config = dict(
    n_mels=64,
    encoder_arch='inception',
    encoder_depths=[3, 6, 3],
    decoder_norm='groupnorm',
    decoder_weight_standardization=False,
    decoder_attention=True,
    decoder_upsampling='nearest_conv',
    residual_init='none',
    optimizer='soap',
    one_sided=False,
    steps=3400,
    final_lr_fraction=0.01,
)
Rows from block 8 of the encoder, named by matrix and row number. Each number is 128 + 32 x the weight over its row's rms, rounded and kept within 0 to 255. All counts start at 0. Numbers have three digits each. After the name is the row's rms in percent of the matrix's.
# b520: branch 3 second 3x3 conv (encoder.blocks.8.b5.2.0.weight, 48x48x3x3), inputs 0-11, a 3x3 kernel for each
b520.0 101:104099119157099132139072165178171147140114150082091104142148194151057090093106077153120184097100117145098133140137115136141108105108080115106178138123104057079099163186116112064167102067202099133152187109094135169161118157121154103164119098186165150086123102099113142127116123140107152129105163145161163086153166092122075136
b520.1 097:205141127165127109169183113182082117120150104072107144108140170126130117128126116173087131183169132180107197164137147133063157102105120126117088110072116056158130133081131131133095111143153085155123183118132145091117148134122164131095136116142093131125081091126124162137059127142161128154138172134154103212175138156138122130
b520.2 096:146087156146170136077070149147100142174154160072118180123159106083167135091149119104148143158144109101131143100078126113178164151122129117099194084158138113123106147133110145121087085113159144126073138092112092122122096158112121140121133148148145118125089164185112158148132127172116103097109098159091106148169111116125057129
b520.3 096:155076127084122136108078147171140125188145095136147176087103167082148142147149108160149114113170103075168139099127096190070129143192138125097133162146155109154135103140091087060160154103206146122108135072113115183095134168118153100190150104070163120114174149148111124189079148121117150120148081108084135124111121129151160099
b520.4 096:154163094094103119134183135071143091121134092133148124124094082102120129175139163089176169150157145144156171168134153086127144095101093081120140140088134104135164164167144163129091147138163094159127152150142187100112113143121130110085174136124170138154107136158137089079183115090133163148134101194139193164071188124125091134
b520.5 102:155136153089082183138172150078152123110150113097102175165087140058152124094117171139099110146123112108132104132105149117150075111088141127171104123127202159135101090171142157126122124145114137109107147079086182106119106171168132055107195183144161187153098161154079088124115125110136123148098074096104138150136099120160212153
b520.6 100:143120144072157133153102111185157157106154170050133138163130151114152114154122163168111143085186148093044124097184176184125114116111133130118104136139145124179174060080173153117170099061164160192122111105111128162146119088085126142147153135117087108138107130109210129155062181124087151170118095181126177188139117177157110171
b520.7 097:064084054095133162081112102083105115105141107159173064116131154132109119105117152153064126141128092090166163132152134156149114125164130161155119129103171148125146130168175076119107117078121122170071094167162135167061128194103152142111130087162120104122104096169132046146111188092174131074141081164110082134109152127147136168
b520.8 099:180060119135151102131096062121173083111129043151100075142170161136145122170152118150083104107121099170074150136127149125128136137089128148102135119088142149179180098166110095136099135093161113124115132105103103140075128134171094131139182100165139133119116086108082164088078149115084104085135112105160090139159153093099137091
b520.9 104:131121102098110144119072154205099177100138081166101085144149105151167109105124069099168183123165176172117178176129112131176100163137125151155136141088128157151200109157158161093133119170105110156079115159129117137112071162114150108078148091114105184097117199140100210089114081127155103083136181122084074065091128169132155124
b520.10 105:186143164140151143142065132123145139130130073140129135186188139193056142140121138132092107100168085094144180119166188136200114136124119083151160118113138136144126155168167136166089105141154174098093191123130076126186145114167125103109148153094134101084083125140119157109090086159129160182109135144090125149093172152141141147
b520.11 097:153089088145136172127119211123084094084162143170150100130139044135105154089210125112158148158153127112124170146147142160122081105144165142168163113108111107177149144142120131118133129124075166135153125149158107203087160105113146164085096116123146128085125124125176117099152083125156128139102146173108138169133127104136085184
b520.12 099:151113076104140096166146168153199135128103153103144093128158136129118105162189143149180120090093165143171123071157168136094111116061056126134092083114170077087129156175095109096170082149128106102124185095156121119162171136149122118145132109106135153152181155109110150089115100126122084082151128141128109129122182065130068156
b520.13 095:096153082111081080172144082201153114153096083192104115070074118114127107123144078160168156110118104159136166093115100153139145117163141116144169086114143158163151180127124081065169121147059139112142158074124103148116112159106129156197093077115095128099096172074136121151158138118136150134153081141098138095124191094106095147
b520.14 102:166112100089096145151138092112191172100154182089100144105067154084105107106106115148080101150173121117055091136169107150148161141194156127166075111106060152127166132115146133133154182108163108170089067210173076118110136103144190115160165154086156172139167194157178178061135130113124117178125150127123152134206102089155087072
b520.15 098:101156098113156168080167120073173143134163121110184142143077130108141095134102191109150131136158135117144078109128151093129170136158138126090098143161099130174183148192091070134090118123183081113113174160115181158156170112126098134140060137104163100177092141131171141156110063078118124164171140083093190110147161063124170083
b520.16 105:080107162200175123133148182101089083153091142138134150122091147128099120158164142065090080119071109139128114117113132102111155167126117100107127115066141146096158099106154147101103192186138132085095168149181151115172131139122123081113162118115133146122112139134099164099153108170183145186078175165160149215071108153128155159
b520.17 092:173131174071090158137092152131093087146155051115162177145084095108146167112147114086131112088172098121163136151124138090102140102162125139155108093091147090092082079168107150125133134126095147083128092137148141123112098095104111142163100096172085126111147117127153130141112073149074166134126103176142136137140124118094107039
b520.18 102:133092065120129109157092109094125121139098093112137192084075102182126137150106145184080086076142151094145165097127177098047110166113105112119148180146097095121066103091124084092097111092101122161096127192092115077107152139106131131098147143173125185179181144087132088096153095190084148087094100144131111141141075119106121108
b520.19 102:135135124135157166164174133151165066185133159155130098132161163147104111101095119148176162099134125102096123102058109101132102101124115114105135101138116058168187133164098083127151123063115153112096125101167175115098106179169107159166150104163134126180163068124124138124139141130154133108195104156142118133130097141103075080
b520.20 097:101114084152099109051103131117172088165175119092100122168130109064150132182146103182179122130167128059109115152152131096112168107080130139101118098111188123149177101096148170158074104092167098117138095135102154115152161156087137113102110076128122097111147130114111145157168120105132143095089048132147105100102117153148128065
b520.21 094:132080190168162164128165166160205146132092137100149135091105108141161168173217085119152108141174148088110140193123164170145090175127148195106110136095088168143070153077106127123152134087126140095116127194117136107165161148090082130085098120077164141140167115123146118174125150125088137126173091122120063111151097060133151118
b520.22 101:119167090145171113120177147160135102108106134109127182110138142103088137083129131095151157121177194162178118132172131168125063126099129163166138175099170114127097098117116133125152159159139125170146108193172157072170186165080169182087108086123191118090130136112166154118098170092135129137118142134172098135172102129059179088
b520.23 101:144143142143150124121059143143092215145113125112099105119089107132100148115161104175092140116173130056138105119129089115141218167067132155164124149153179126140086111086149089196119093113147160112152131129108129142144155065087152155075170145121154133128100137054131124185104172156128084140121067118136086130135091105124142146
b520.24 103:144133156141148146170127141117117198134082144069078166105112073119091090158122098141135060117103143098102112146199144110160130146105116129142122164172135130133139073064099138155127133073093134169128085120175115158156109144099154144136162140182132133092159142089152083085112133160098139131132127134142111126095139160186113161
b520.25 107:100082124134190154176103116079132180086162144120129108153114140142082163160093110128127099121135115119170099097124161113164162083127148079171108178104133181077161107129087135072135070173145135177147089122141112115144163051118144157095108149100137149126068106149115121082130089109131219140148151137173114083157117116146079082
b520.26 108:145062170058146184123104154157154159147122124115170112065151097154136126132168121149110119153145107151103126089158133145113133095148147209083160139162113104121145105169117115116096157169100126097081147120148174147150144085152117205128096045112109168094123138148147101127141132134082106125162134100117137129102107087140197150
b520.27 098:098148136185148174188126190098163084100051127198095069160157102137097170160123113159154150112135207069163174160101081125168102109082123143110134126161156090114085105150147125157147102138159128077160182162170118058169144154144146103129140092064120128127102156106147183179097094156145123082173134097092142146145142140097120107
b520.28 101:177125182086116146121117108220163169113129085148129123102135164109187124153127118148178140093124144113121155136112137104110145159121083123087173137119189092172141170083117127161169130134162177106153126104078134160090103122135122171129088094153141134098105203087103130145130071149138159126192178095129125162121190138121149103
b520.29 098:127095104103065123130125156136154175163139172116125128074172138088172085160106097148125163142113084085158136136132116114104203164138172136126213133143111105099134109139107189130147139117124080210169081057124135139100141122119113154103081144098171131170129161139164092111079117119117147134122127099131192180189148143072094104
b520.30 103:141118105130052180097050106122136177148105166121155138146091101106139070151103129095135127118080123111151125080146127116127096136102091071107150163115164112110175058130081118112080104127133092131093200069107091143067131104079116146125061135117158148155078164068101061085093110106170091056117170094119123122059142133118120120
b520.31 106:091105093114088140105062091101066148169094130106061090077164095146127203125086101077183135139117117081137102159141139119213080096147179112170115115080155142111173157104142154151088114131102160168091170105152068085082124150068110093144125088152142147145122079145098173096079100138148160111082118173166184190168112127071077166
b520.32 094:172116150089090170105103107145166073164143168160188057171148149122077080081164085139114104151138152115151164134167129165115089184068092171108116105081144116141106113087116065096095132090104107134116170155095113133077185153106111195101150115117134105112159162168142123169101132094104130165100104131119097168178125101123063071
b520.33 105:186126091174087131100085143183116116165134100117143084090074172104107158154158156078150163081192163159108140148112159138078127113103104103121157123120139108130150107114091152108115110137134097080088110172125103143120065164080094167171126120145165083127163137064162085105146164076094095108155109158156184084151104091174158099
b520.34 098:136151109155179148110151112131149124161116145096104135137175122095084142112136177076067188145145167154118086132156178161083187096152160107161153069149060147159170151117097158138098108121158082119139179109090146130141140098141133144121133112175087107151142174106068120177126113086116154130108165135133150146123078088103146060
b520.35 103:123108083147086148124082122183138106121186126133154156126114084167151129137117180093085090121130143130084097153148066068146129146165096138136163084122081110136061178110176158107054090086137092090140097164143151155137139156158112064115141139150128057158183117114110096143167204142151160121132076113159171159146124123140131085
b520.36 100:159113219126155110146089093182118119131131147137133179113136174093130078118094116136106139097156129173135114114091109136178153155159143106091092099135093136111082130176101095152107162118123146140122087147189122105172132147163104101140170190141145147174125158181140153101127088118147111113121111167153130161124125139172114164
b520.37 096:116205115171125101108162149093138138076145149150132155140143117058097141138139114166127152173164082125147116094099173103160082167093124125141103191168068197102080113195074168153143138079142092108140132127111157124144144142104123123175054148088140114202146108112117097134135148139160080134144095178112165079149114080168116135
b520.38 095:120114150098172148187083096111128098122097111083168151170161139152134101148119134168124074133098173073109198171102125177156100079151130127106161104119157090100150166120094169039144114162147137181109105145146150165139086110164157145087165172178054155173076078107176130079134080162143118084181128076121108116167124136115163108
b520.39 102:130120122162102092162177141102079116116113136098081081085153159128159136145164071161155079151135114166178083151130147110075128072062134044125081084127139089166137158135102102143145148088082110074156108053065139193118109129132119167131180074085128136160112123101101095077189114133119127103101097138190143110101166151097111160
b520.40 102:118170100118100121113139127098109070099175132118095163168084097162111127182172151096130140066173175113142185118093155092072193114132116157114178098108125105119156102079166143036072063192149147108083087136136161169144123169134159143154135141095094140160142120113149093105117170143134158192094084125122100169184163100147130136
b520.41 089:170146166142122150167128183075157112130148133066145216147158131141105098067083152172149106190136156154170123137120112129088083083170141095158111103145154127067146082184168132118134132111072114174153073152134118121116146134130132112149148143139141143159170123093104101105161130159123154125136115145105144136180114188105159162
b520.42 105:102088139127116079121094093195159152102118077124090139170091133113093192147103134156173114090113120106167135088145122165120098134191069095150119190159125152171110161139127106064143126145148157137150099126105110125090134082142162133109031184114127096056091124178135111114114167156087174151138102107100126087116171130056127176
b520.43 105:096149170122129133104148098116081071092093181149157116124147131154159112132090167150109077153096125095104175113139124149128106152155102139115111123145120128122137114150136152069135095149186085110126128117144193087112141169134164121125178157089166104180178149103123080165092125197073182163126103152106174106113073176088147108
b520.44 104:142160152113175080117138120105164116123140083135172100069127114081107126135094161111105115107129135118109146129105107100166107124109113096139167148184121139188089095179065090177150074145081129134118181138136121129137133038121154116125135100127158046094153126091158120168134124172133116109123169079147108082123156074132076101
b520.45 099:105135173125112114187097079131107185092186144142073137110110194183158173090110119128096160119117141087108139080147197083169141132098139140188105097148126127088092108093177090071104084162095111099127153135098092104131088130140071082135149152133144148144164092152115116075103169101154093100128139129110128116174111113106180194
b520.46 095:123127141105154161129104063143153105142077145139111121104180150151163168161095069140103084124109128166122074161137119119135125101149080148141133090061096120088094116080139172143120159129078092136095097152161150117150101084150166161119124171083120111080181091163101094107153160154157106080072148165174136128161160103110179115
b520.47 101:109078110128168099079116095106116135101105167190144082120100124067070128130161170202112107091133130118113108104140090191129183157150150152169101174122100153128101169156114094150166115128134154131138131130132143139140120117144145103124089081126098080137105113161159122150077162121104106144084112094178149118143102168080174101